A small multi-label image tagger, trained from scratch: widths [48, 96, 192, 384].
Rows from block 2, named by matrix and row number. Rows with one number belong to one channel. Each number is 128 + 24 x the weight over the matrix's rms, rounded and kept within 0 to 255. All counts start at 0. Numbers have three digits each.
# convs0: first 3x3 conv, stride 2 (model.blocks.2.convs.0.weight, 96x48x3x3), inputs 0-23, a 3x3 kernel for each
# convs1: second 3x3 conv (model.blocks.2.convs.1.weight, 96x96x3x3, transposed), outputs 0-23, a 3x3 kernel for each
convs0.41:120151108137151134144131133118144136116125137122135140146127128169117129151110115138121126115129145114125128141126140159120126137105087103109132124123159125132127083097124126110110130125138092086102103077065103083088152118141143123131137133145127133133124118098126100101130134128147131136137124116124125095087097106133095110133131099106099117158106109137156106119149115111127142164151122150149113134138101129104129129116123118123141126121131119133110133112106113131146126151149123111166129104147107105121121091095109115118130097129123094119140174184171186183158185176159128139155130125141123076109112103153157122149136123132158165153174190160153178
convs1.41:101092138131110161147161177153115100131124111126155129170116173112080109135092093084125117125140122149169175159145093145139135139141135120113136147155125124111118151134119105083103105108091121113118110090137105070129127132131142130134108107110122075114137158116104174104144128144117151166100136137163145123137116156133088094099149167131115142136124151140114132126100128095093096115126145166144121110114129113142099096161136170143137148152122115149131142125142143094158110117128121142116099076121128142125110115064145089100154144113200221172153142135152141143123098128171149167103111159123133124137139152103120119105094124134136134099121127110105102
convs0.42:146117132147131102127126124124092105122138127142130148111102093105097087140118135152165164149147100097142112129105104162164109152165122148156164120119136142105110176151171130035099120047068149142156122108132113124143133106117111051105096058109124116123126115121141140133127101102164125100161117083137132104135113141118121156127109138110086127112088143108140112112132119129151149113144114098170173076124152097118135112106139132103116154146144120140133127131120127160126133160106120137117151138142130125093123143082146153128139156133109109111134116130130144131130179143138122154143111133131126135103110123095132115089107122119113098137100119128144143
convs1.42:139119148134138085151147143126145118147139159140121135122158102115130096104110142115152114077103135111111119142156171157094105130137128096093147027030103133110105127124171085134140101127135161167147103132106155096124135110139103096112125125125143089143113093132149142131133142125157126088129143174099115155108131116137133129142144137148118080139117118120147154143123139118174120133178157127135134127123141145117141131091113139087061132120123109126125126145115130101130108134170121129152094114163141118146175136126125156140120149108124129147142085117146092134069141130086106115151135127112103100149148104109125122115131143075201117099232135083087096
convs0.43:138143130085115127114122140151111130176108142109106121146134115140123101150109141124112094109097126093096141160153164152176139124158132109106101176178132179144124176191157147117144089082083167154151111131160128134186121121148136132123114105087144132130140114111088093102145131124107115100134104055141154112132139105120126110127146112085113158096129161107110101115131138131116168108112136125118120127126132163113100123117108145120091130116103110122125079127130117120115136153151089125158108138135087075105090075113129148167122110119073141120109100119141121111163134110172169111148149123098139113111110101142133126167127137132119107137102073131127116
convs1.43:108110112132124115144135118122156142140125113123115120157148147131130130140117108108135138125131127132133113106075092159161118144141139126128113140149121133157124177129079162123086138136090103120137127117123134155138090091142070107112079100112137123121137085120141121099111132106138134092126105105135106100138103112133104109124132153109115135107114111105147139109142120129135099110130170127153173173159150122107106098120126129124106123118104122140130107119105130151129112127130122112107130124137129115088129132131094094103138125114142135135159126151150128116097112102102173161132124101098080094098118134107129135122135120141128140124084123104075081
convs0.44:164132115143110126157109123178157106160160130156149144089129130154105098131156140115115135111104162107104129119098125081117094138115097107108158104121137127117130105121156128116125101098108128113137123139118143100095059098168056112162083079148133133119126105081124122093116098138132102122104126118140102090159130083154146145112116147104133133127122138152102106157121099137152116119137172120098164134096118119162148140166162153118104144167133133145148128127120126140161146164147137168129189178137160138101154137117138136182141152152121149108141178140130160146153153115074142172062121166100110111121119158095097124141136117121138134110133128163145148
convs1.44:146123076147108100150121128146118130126101156094151147141110115130118108144124126126127126146174139112139098135112107125160159133169132137138089103127080111139144093106155128111130131074073074130101080078098137100155122113144127136124117078135082105104115141139122145146146156166156135157134073115132134114105110102116128056112135130116117107129101083118151125169112149187122120144170135129133183138124156107142127142123148147113117164168116141136123115095081114124100123114108102091160124113112131125133149083081111129119139138150136137154156123105122082111108062097129145122147125110135143088106127125125165105131196159126129129103116120140124128
convs0.45:111099114105101128130114135093150127116159133107081118111075127098112099124116151176157149165138149134096121109085124094116136099108127111136143070144173122128156132148137150187161164189167130115129140116098161164126138129139130105168140154150126110079126123103129161154068083110091101137128084171104092126123125124114079152131135144124124108115115153135132118162123095130134108127128127124128157138111166110134102127091091130111110156164132149140109152112091124111102106121102143141133127124137157142112146101097097107126132114120157130164094138126123150110110109107103093129107106106118101101102162138127123121138142132143125118129093116116083101
convs1.45:113125114107141150135150166151152128121090101140091135118124143139105134145110129134115123144117110131099104113138128071161139142111131111145113160198118118108080144103140143096146145124138132103100098099149146162134130125138133145147099120117162147117127096100094093105139123102125132164146155139217164086179134122127082113118113110105114129111102125092124134109120126103116055103135152155174155153124123145148090150106102138167135121121139132147134128160122111137135129121103138115099158133131087129112107114140155116140134136125134152129111131125085142089135127137151140129165104075114132100104148151101123146105121122154131163144061154137115134
convs0.46:106123090113111105099145126165117117125094125120116086121115140093121096127103089146185160126188117120126124171129142178144099137133128158175122136160149116104119128130147097108151123130136097118131109111110111091103110151157080125160082117140133140128156182171119181160127115126136149125143145151115131109112126109139125107143144112139126101125119141132149116139133149183158143137181176086161197094104141137138092143145144130138128149115114165163144154157150123136159118114108139153126174139111145118084174155110149164128129103110098098153143115129136137120155139078089104133084108169112112122121155143104115135095116114158144135133136129102151138
convs1.46:187107124170134103093083123136126124137118133119149114131171150160172148105140105149140101141151106115105108136143146130113136111130132135136149097124118097107140121121127125136124180133137132132147121063130115088127121101145113151169097087141158119133175121130136120119134139132093128152133106079160112118090087132122117100121149140127076104104093141113127132169133131126142158145144132169119109135129127112125128119072112164154104131120121106098123095150112157137112123099138108111126126124111127086139176136098166151136126148076123128112125118123131143112128160083133097114181126112130089128143140143135160179075095119139154139088159136113130135
convs0.47:119140167108113149120132126082137155142125129146125127105113118106136138108110109150146151146135134140118108121091100111063088111061122136089114138120136142126106169184203146131143143153136148152138161179160139177192123132056131130133132142111114126109129128145121149156129123135150117126150135094141128117131133113132107099109124114119143149149151140154168126151165132159182147152134142162154107117116111116095154114103124122107102124121130124115116137143153094112162079113147097131144114128130134135137132162126138137124105120117102078135136157173104157137122156144124123127110105084110121108161130124162171125132130121094103128130093119160100113
convs1.47:124124128175160134148148134122113127117132141107116114102111125118165133122130130107083103047107123114128124160085133136151078087135157107123128155135111167170136155124132162082097153090117113120147134119142112113132149113148141129120139152156096150164125140091087109111109157096131125133106087111178120144184104092132096054124119079123128104116143109179131108159145111149113124146122093117127128117144178151167149122123139121123159120083115140131159133099115106133138138156124128143126083089108111125088119127114106096172079084111129082066136122096111125107088127120122153117136098126126099156125108136115113113114136105126140173118000132100035124
convs0.48:141165149139175171112165183144096137116118121095107124161109145155150139173161126144118117090136137130132173135159164143155157117145115171152105133105111129152151126109135153157162127137149128068099119083095091088100147168167123151147126109128158159127110121086140152087115135129106129120106134127153122122141123094106075093130100096143110107166124131091123115099134143115113111126116131113133097168162103116084082112073077108102104119157165112109135088097125132158159154152158136162145125145137134131130149136114092159136093136124090135150096067063115094095102119129142143119116162116135156113108145139094127145095126140107112122109101125088131118
convs1.48:146113124145128133125144133127139148134108153122146160086114100143108104151185149104114109129119125117114151155149180116128111129119130101124132149171154115115141172124111137122077104093089097102134114133120139134112076136076110123113085073150195138146149120115106101119128109103134094125127116115137105109157109123126112131105080107160134112173140106114120122133153107140103107141108150141114141139126134102145148126143122142149162148114140121099145102121139134143136123127115158155153140125113105079140131122140104105134131097136119095156127162141113121163123110154118115146113124139118085140139138158093098094084092099158149127106103125137115138
convs0.49:113146141149123120154126126139157130150130094119119120098101107138105138095154172139144109144119119141150121137152189138118151138096156164099080130098119096105090140127132101131113120134104161155120128128144105114119159144113136128110121114105130127105145134117148111159108144184149153139134147156129155126128151115135099073143110127094116092158128107151121112140140123130109083122067100115092130109130133154190135167158137127130106095112119122107124159119131101120123130104082156103086062062109082114135120139151090128161116156175112137089159159130143126104170120092138178102166135086129149144128137136159128095142152090107100116138103118128105130
convs1.49:162119153140147189119114137144129128121109133108125098133112114166156112175161082140124127093094099087110143151132123180138092148119134107138133119100121105118135106115136129131116118126109135151145151174151132123102119128125105152089124136095113099126124153104106131121115113129116112137137120093103115134129148143112154169113161145090154153113161131126156092141153118107114134130131140143116100114127089122121111083128086134084101172135134127124113124108127116130147147137114133141114145107123162138071179146101111132124142139144128108094139139098141131175123122143138132101134116083153137125131126114131142095140127094114131127108112105102080119
convs0.50:152130133118117101108087100166149136165152131140137115142133155129146150153121095159168136120137129141161146133147149151149182115158171176124093162163130168169099103133094139104125166144119108097143096092091097096102121119106124121154117110128146110120114095092104119099090151127095111121130130142136144156168138132144129132136128163174143136146146131125110104106099101090153112142137117117133112121138139200185126148145114112128062136130137133140113150122107117096125119111129129122120128101144083079091110110126133151197115130159132128135161147121137150127137140118121129110115129114083103104145134113135146137126133115161132177150120130153102111
convs1.50:155103152111080117132127118152115129111133119090159166133148188133109102121131100158173177110130119094108124118112143172106146170103123163127136141117116102102113116117131142118106131095146171144149142150097103111108145119090147137130097126148149132122131123113112100131116114126135130147098163125104136130089161184110117148079107131072063128133128090114156122121116151089103166114136123106101133114138119138146184116192118136122094154167147137112117102107060098146159108125119154145114105095117143096108125124105126113109152107133115096127117116137099122184132117196150152145167145144140095105109117125126137147132130134156131108103131106133108113
convs0.51:079102106136104094156149162118097116103077092106134114102116106143150105125095094163122105173137091128116074096134135084124146091133109168161115182191197151159112129110107147127116170135117102094137119131118181134141173107135142157157112126134085091080132110095162130155107125128127114112146128154132118149127096127152139129100081084104112106160132163121146107133141128148128120162107111145130130164140115092099124112113136091121145132113126164120117147132112109088081102075094126130135123111143125114107093095074148122113117097098122124142100118101115145157182191172100126155131105105110093080129140145174163141131135111126093099081113129143141152
convs1.51:131139146141146105132158166111126120127110122140114118128138139110106130116098101124135148171127103164135118097115132118121117123100123106130149143157185145127141121092071162129100147191164133109094120113115136131143116115076113137174147120121134150121115144112091140119117117118122085179154159163159152102101080116128134093149107164122087173095130151111110102130157136147130134085110138163147130168128112104074093123130128134151147097091078110129123161166153134128145156116136132115100121116157111099131076103132135121103111090126124097143130133170121160120120124107118106133133139095111118086148120147117120110112108108123123137149135130110111112
convs0.52:145136118118102142087058118148167141123148143110133146153142143150144122138134141076092086125130160160169138142161130112096113144106082126137169122124177123109137085119141125109123121117128104109107139139124141108096132141163162123116133145137162152131087107152078069137103104108130137134176211184154131156132144128100116140128091120103091131097067118145113081178137123157147139129121143146121119192162113157151147149116124117065087110122150090121140091099098107100119107109125101112134076141094129135135130143154124148168125142142098111069123135142130131161115116134099121118128159153154110075149132138138142100131155125117123145127155128118110102
convs1.52:135080105122143133115176110123156079159131089147087150146163095117143108085155160132143141140107150094106152159109115160073084140131131132165150137147122129145163097098129093136132104155142113102164105116153109138113063122113105144136147112143124136100121152123128155174119168164130159152127167121117131095166150116178146119120143108116132135141090137116093123135165158125110119144120122080124121150151127109116074129142120141166159156165165147164169120129108123108126132146140110106143135130148154133112150159101139151114134103087114131170165135114142132136139130116120165130094149137155155148144102105160099107091108126129143111136114125155127151
convs0.53:112066098098082108121103124119116126134146129125106135125147149154145165130164133160113108155135116125143148117127138134132127136119124140131114140111142113136123134138136114130124141152127139151156147178136158163135119123129116121168131154165124106130126129117129122114128116106160132111122132156158160100168151135176168141151105121142138122145155147134156141172163132139136134143121127144120121121129123147139135150172133166188144088073082064063077077038075127118122122138146117128105130118113115092128116113138134102122107116116155139149158185157196229191191195153148124128109124124085095099123087118117099128110111121114133130156149121148135135
convs1.53:106118120129148135138152146100137124088173113112142110126077121162114171149138121126121111118125135184165147212107121133093126116127098145134127137117131136133118136155153168099121221105095125154118142130130117093158112122128094119094130159143133157141118161134110109130103099092122179104126158096074172197114158173124129098095128111111122099166155126156110135072114100126145096145132097121169129141156138120127095141125090123126160135122127115087095100091090118120119135139096122119078135118109125078093117123111121114111160187142169208150095144174109097118092131099126119141130123129147108130088124102136148138144133120171129157106107137143123137
convs0.54:178136087166140119144156131128108095098094088125108141167119098104152143093135112142164143106126129113096134092133132094140152103137190135118101167122099137157114175142125210195126112134112113132130119118114143136117112129138135136158117139154093102118107126127126125142149145098158149107134137079116107055109099088110134118111132098105121168124107134085129106157137110167136085123129133118114150139094172114115107130152118140155141153142137115143102130121145110128092134169149136115118120122106122113079155120087153162117164157140141167172110115127095090136168129101108131075118085101115111147115144122136120113141119124099101091116136130137156139
convs1.54:150120132112097093050106172127097115137110112133112138155155138139108113101099121126131152118147134105098092104143085098110141123048170115119107094156162062139129148110108136131103139131139114111127129099126129115179142076095116144172144123162134146138108154164117132147117131120116124145153128116152175100165137088154145156142107109110136108123144135151178144150154148155115103153168116127132131140122129113105126130112114131144125145172115121132119138136128139157099124154135140132120190142134138145138125157123152122097105087141152106138088108142093113174141137135124145134178161126178147115128143164133119102117104112171109108154031124138150159
convs0.55:121115127124108115122157162114111119134117143116101109126095104134094122139167188105125118096113107080124112131169146151145136133175172127073051141099113135107121126101100118116078193152114113110131112114144101142152102082064108084029131097083110087110133104130157157169109112104179126108166134127141132126126156134142159137144093114126129108143134156092149143079130149126150126112115143112077122111093091142110124137119120111145113122130158089108130097103129113101130136124141162140154108114111098108103088118120129132151149117070149116117127123129120149148112138149090099082126098083137131133140134164132123116150120145112131143120110108145118117
convs1.55:117107162121181140123117147159119129136146095163148121138108135167086103142102098168156122123133118121128119115123127141108107153137112126087129120120138122118137105115107119097154115115117137142172111108117109112131141102129116134116113133107113110119119082147153139123113113158132127092114147161097091136116120186143111119139125132149127120118128116100143124134182141132138134123151138113154158139132110138112072156092106150132107103099113132141132118139149094117154085147105135166137116096121113135153121122144089079134137107129136133159132088131111132130091087107161133096100105117112139153113097092166133123148132161114084072143186151131122115